A small image classifier, trained from scratch.
Model: 1.89M parameters, arch efficientnet_v2, norm batchnorm, activation silu, depths [4, 9, 4].
Training: adamw at rate 0.0015, 13200 steps, batches of 64, held-out accuracy 98%.
Data: trained on small charts drawn from random numbers, 203450 training examples, 4.2 epochs.
Rows from block 10 of a small image classifier, named by matrix and row number. Rows with one number belong to one channel. Each number is 128 + 24 x the weight over its row's rms, rounded and kept within 0 to 255. All counts start at 0. Numbers have three digits each.
After each channel's rows are labels from the 100 images, of 14976, where the channel reaches its highest value: "responds to" is what is common among them; "colour at peak" is the nearest of a few named colours to the mean colour under the peak. Only what is clearly more common there than usual is listed. The data: small charts drawn from random numbers. In brackets: how many of the 100.
# convs0: expand 3x3 conv (model.blocks.10.convs.0.weight, 288x48x3x3, each kernel summed), inputs 0-47
# convs1: project pointwise conv (model.blocks.10.convs.1.weight, 48x288x1x1, transposed), outputs 0-47

convs0.23:112091119080143129141135108126153135136138133117084156139102120149113146155127098145126094117108107163127136133128131121077108155141202122095092
convs1.23:138113143149124136139179122120098123129105172115114111128165196102183138109106167135127132136140143121113089118088131138131139139129073137133132
responds to: pie chart (40); step chart (27); ring chart (26)
colour at peak: grey (43)

convs0.87:137129142170138127094142134124102154160109136107104091128115065109159114104137169156140137123142099089127111097131161152155150126165148099108135
convs1.87:162115118136127166137141165120167135125123053124170146113130167129090144155145100143112125142118148140106157143149128178096116134122124160146131
responds to: flat (59); line chart (50); area chart (48)
colour at peak: white (74)

convs0.63:119061135144140138134148125159074136137130080112136104137110148146138150129123114139106164093125100138171129077170100144134132130103140134119155
convs1.63:128181154085108088145107132094148112148151133111138126140151135093171122136120131115150170161127145120127147092126162173125131079101137108124120
responds to: flat (35); step chart (28)
colour at peak: grey (28)

convs0.236:137156172139155133106124140168099159141084105126149112084093103110151120108155140115170111159106105094134091145152143131163119141138133149146111
convs1.236:140121127121119138164125147122136124142127101137148129123129150129080154133159094140100113149145129202119140130165155167069097130126129177144119
responds to: rising (62); line chart (61); area chart (39)
colour at peak: black (36)

convs0.15:111107133145148125119150147111141136125126144107111101136123143176139125101184167121074119103153127140132111139101113125076117123147147095062120
convs1.15:185124132128154151118110120136195098134106111155134136112129115113105150148188117154106099140117129133121107171128135161120078133129152152132114
responds to: one colour (100); line chart (40); peak in the middle (37); kind: area chart (28)
colour at peak: brown (28)

convs0.141:114118126112095129154143161113109107139143139138138104091141165093112142160111111141127127136139137205077120138153124145154120141107155183137113
convs1.141:148143130157122114154128115082132127132179181082107103138149135150120076149104135100160137119165126136124089105104132138106146129165116104113143
responds to: step chart (57); rising (45); flat (41)
colour at peak: pink (32)

convs0.186:149109139155126159114108095133151159098149113071122159113139153165099114141128129104099125122085165095148110135101088111121132132108108096125164
convs1.186:129132128082122143156143123111110074134123154145096129143122111098125129141068108129180147156145123167143109107112191138105108135111138131133105
responds to: horizontal bar chart (56); items: three (55)
colour at peak: grey (35)

convs0.69:155117160173144130104134124136084149127105114121094121087106096103147113113141161143171121135102109077143089112111160135171117129148109138136105
convs1.69:140134128115102133139134136113124131141122073126158132089126157127078154121128085141108126157124157178127145135148151184071125153129131164137123
responds to: flat (56); line chart (52); area chart (45)
colour at peak: white (66)

convs0.58:140120112125123110104124092120166127163173149099100106152141117111144078139140180098129132104125146105107150123131137140095160121148160076112156
convs1.58:184067110185162146143132142111168106121105084140132115103146132117115108139141093137124124130104126151115123131088140129130085152150140151121125
responds to: items: three (39); ring chart (28)
colour at peak: grey (35)

convs0.247:170145138131175114151117104164120135144105111120113157171115131131145150126136081138159130133111082126165119106155150143150162112132070113150115
convs1.247:097121148127084137121137088106098147122114126141165118073154139139144140120121129137078148165127167133109156111133158125090128159139151135092170
responds to: items: seven (44); stacked bars (39)
colour at peak: grey (29)

convs0.8:137147098109143142145135111082146115160147128123147109077139110111117091133128136105165177121124080115118120162127143139123111096180153102106099
convs1.8:133074124130098142113199164085114134148123109132106101102137111119113164152148132165134131109142146144110113127142114192139141157144132139132112
responds to: bubble chart (84); falling (36); items: three (36)
colour at peak: white (69)

convs0.13:126142088103179128118122095106160126144131171122125133164133100136119077117125165111102109080150110114112176142128145095128137142159153100132114
convs1.13:137135124131088151123103152122123103126142140139130134127159146086081123143091125069168129116107116132120097134129118077143148144129077128183115
responds to: ring chart (50); pie chart (40)
colour at peak: black (43)

convs0.107:145079143131178121129119102165095136140121124131100147145079141159138155159120074121163133140120134150167087121143144149163149139121100136136131
convs1.107:119134143110109165128137105111087132134077151130136128122159139140191150117114128151116174150167145133099136103122179143083131160135122125118154
responds to: items: four (33); horizontal bar chart (31); items: three (31); ring chart (30)
colour at peak: grey (36)

convs0.55:155150107078135117105119104145159105142151131116125159160153097112123102122139120088114120147079129118124165144173147121078140139088134096145147
convs1.55:129118105157114161145106162115155088124113147138120090172166139137098086101126127112142131110138069163115091104123130081130106107130110124126137
responds to: horizontal bar chart (79); items: eight (45); items: seven (34)
colour at peak: grey (33)

convs0.4:147128095111100164143115111142164123071139121110153187145138134136113111164115105082118124132101148097132137134118093098087104129103124113156137
convs1.4:103133125095135103178115139133123116154150138132072102170088121123120119109095122120149131123147115143189085111140164133118131080105126106136129
responds to: falling (49); heat grid (36); step chart (36)
colour at peak: grey (31)

convs0.127:111115140158145123095138150130123150140111177102124100150109072151146114106149190135099127102160111122130124130107132134112132124170168103086118
convs1.127:154125121136142176120147150133170124111112099152138151099135127118108171200142121132118092155125140114079139181117130126124114173127130132122141
responds to: lollipop chart (67); items: four (53); dip in the middle (47)
colour at peak: black (39)

convs0.100:117096117150174076096155089120131147147162146106089113134098142150137092139130162125137138099131162112158150139096138148134143126157124096090134
convs1.100:176120111128182144116117136155161101130133128164121131128111111128124155160149122146113065143148121155086146159126136143122114155151147147184123
responds to: flat (34)
colour at peak: pink (35)

convs0.286:124125101088142100125157140080157109150144137125129105113163111110093101153129121136110109134138128179065145138132148104091107155124163116097140
convs1.286:136092132170080133129120203088100117125114128121105123146138130118084122146122146125174134084130126149121089119134086119135125136149099136131106
responds to: line chart (52); flat (45); falling (39)
colour at peak: black (38)

convs0.96:140109124152169123099128118137141143121118193102109126151109096177154097114152139130102129081154101117142130140140128127095139117192136114106131
convs1.96:139132134129125157102166165097130119095093129169125148106160126128131149156151151186130122136105159121086114164064138151130118140130124155132121
responds to: radar chart (42); items: six (30)
colour at peak: white (68)

convs0.232:149144144172124122105123073143140131102107147129120137130165107114162103101128138136155117139104173101098146172088108094132079123157111115129113
convs1.232:107076095124156161136166103153126097122118110147124155115107163125153114131181132102128153123102126120105138149115101105124116115058140140103134
responds to: items: three (76); heat grid (63)
colour at peak: grey (30); brown (27)

convs0.182:167132158140156137136123127160100124162115128124095130157111102116146157142148122153127135112121067129149107112199160173130160142134128142141106
convs1.182:096109152136097134117153105105095165099112109138182127093160137137144131114118126130114131177111197128116161122118159125122123147142139140090148
responds to: items: seven (58); heat grid (45); bubble chart (27)
colour at peak: grey (31); brown (25)

convs0.143:137069125178112102119136156087126121137155129133113084063113118130120121159141142155108112111136130129125105125113134168144113128166120131076116
convs1.143:146156106102103120123131101062127151107126068121135148084140153130104137131122129131124104144119182121123160138087123138134138183119126126159128
responds to: one colour (94); flat (43); line chart (30); kind: area chart (30)
colour at peak: white (66)

convs0.132:135108107101168161113099115101145100097148143139117134109108106133129111172140153131106131102126080114135152087119175116122137119126181111090161
convs1.132:129124191162122118115129122153091127129151145114110184134123131109188086162100100105159168122153134129130131137132152113155113112111102128112124
responds to: horizontal bar chart (80); items: four (61); items: three (30)
colour at peak: grey (33)

convs0.184:108117160144174136124131134152130156121112090113145146109077135166120187147119101175134136107126085143172131124130131149140120123165134122094113
convs1.184:126153151109063069131127088109096158127130120083132104118148140122169158111125127130122114172133161117101172099131121127127125154110140120126127
responds to: items: six (44); horizontal bar chart (38); stacked bars (25)
colour at peak: grey (29)

convs0.154:127073105113121101144146152080141100114178130130138086079146144135113107173132097110106117134102131172119110126120144154122127121133110154093133
convs1.154:145109098119108116153092123103135122120150110149102132129144116118061150104120106158134078159146117126136098080077152122136110141136138080123131
responds to: one colour (100); step chart (95); rising (49); trend: flat (39)
colour at peak: pink (31)

convs0.277:138113052088125103137115119139118109109153124165153147123112139143096151177101076125132113137099147161168141143112145134129124121101153135145129
convs1.277:127142174145119108142105083113131145134124135059110149150134144140145077091129126108108185126159131121131083123131141130138145099133112113122165
responds to: one colour (100); step chart (80); rising (70)
colour at peak: pink (34)

convs0.212:151158114118130149126119107114171111060150137114136165121172105128133077159120135114127105150100133090102163121119143098098115119133108124141162
convs1.212:108121127135112138187118150112121128147122117125091103140070135124089104107103137108175130130151124173157055112123131118141116118143112123117108
responds to: items: four (47); peak in the middle (45)
colour at peak: grey (35)

convs0.140:138181135158130134078107106151149137116111147130147163172133122142146101108146162104108112119159187090118141162123113115121148110121123108148159
convs1.140:104109134093099148159144144110100067120117124173119165114109094118126114125105107134143172123131108163147143138123154136108089131090145144133084
responds to: dip in the middle (84); line chart (50); area chart (42)
colour at peak: white (70)

convs0.188:090120149131120124133174136116156117114131131104124117118133174156143138119158151139100125135146160151093126156103088126100070116129137110065100
convs1.188:163128115122130128146104053092129089143168130133078137116158139135126168110155143138107095130162141132125150126114095136131122173122124107151107
responds to: step chart (100); one colour (100); rising (64); trend: flat (31)
colour at peak: pink (45)

convs0.257:108152146117159137113111100145129173105088094144166125072104096136098164124137104184146137164097131112138135129130132126142106123158127151122104
convs1.257:122131161133135131122133100118141129160124134124069133178108205104129143126122157096138156128173173137104091108120118130154150129124110119123127
responds to: line chart (54); flat (50); rising (49)
colour at peak: pink (31)

convs0.280:115122147109117135166140176119121099155134122121139097111133149096108133142136121131122132143118130204087112133164137165137107144117159188117102
convs1.280:120074133158095119155116146124123120100151138129123140118185130157102147167117131123171098134135126160126119090093123106134075115138111128098091
responds to: one colour (90); line chart (62); falling (39)
colour at peak: pink (37)

convs0.34:135088114168137118105128145111125143110139161121107119111088095172151111140152140146104129096134089109157120133116143150102113097191142124080122
convs1.34:132142127108114136102179128107133137123099091167133150092157131127107169125155141193121117136125164125081130171093130161144128160129130128128125
responds to: one colour (88); radar chart (74); items: six (30)
colour at peak: white (69)

convs0.253:129169169119148147140134148131122145124088119115164119079115092095128133106151104181142134189097122128114114139142160144127106121157133160135107
convs1.253:127130149133134133120164118103132104153121128114071130148121215099117136131131165106157155127145173136096092108117124133144147120131106122091124
responds to: line chart (58); rising (51); flat (48)
colour at peak: pink (32)

convs0.260:132100176090171131146131130167125153141092102113105150143126144151129151154147077121136130160100101167138088135165136125104152136122097141122148
convs1.260:115130126125106129131144155110114129120118161142150112120154163137178141129129141167134127145143108148082139124129204128080071096130126136098127
responds to: pie chart (100)
colour at peak: grey (29)

convs0.138:158153123109132100128130115112174071149146130114131132152152126139113114140158139107084121128105120166142175138172145142071157123125138088126120
convs1.138:132138148181113133115104145123133089120089147127124107130183084139112087076120133138128110107124084137130078128126125080137095122141113121124129
responds to: horizontal bar chart (91); items: eight (50); items: seven (41)
colour at peak: grey (36)

convs0.208:129098133144164130110121124136146143123121171099095123146100100177157118115173142143090117106156109131128121139135124133068123128177159114087126
convs1.208:137127138132128159083158157124155108101076117176129141123173122120110146160154155148141124133120161123059111157089129130128105130131122149118133
responds to: lollipop chart (33); falling (31)
colour at peak: white (65)

convs0.279:117132124125139102090137138102124112151124164114121109094107096159141105122142136129149155106122077123156110165116146133122115088175153082078103
convs1.279:143106111121094142096187127080102138138112121145108124086164119122111146129145139157122126126147155133080128136114132174132125197130145123127107
responds to: bubble chart (89); falling (36); dip in the middle (31)
colour at peak: white (66)

convs0.207:124099154158121095110130147142117117135148096105087142158110137167115117117090139124130139102105139154182096148124127143088077112130115082110102
convs1.207:150111129113097152142108077069123113162118125130099137119201133137116137082164135135123142117154129133119127116129122146103129185119126096131127
responds to: step chart (100); one colour (100); rising (64)
colour at peak: pink (40)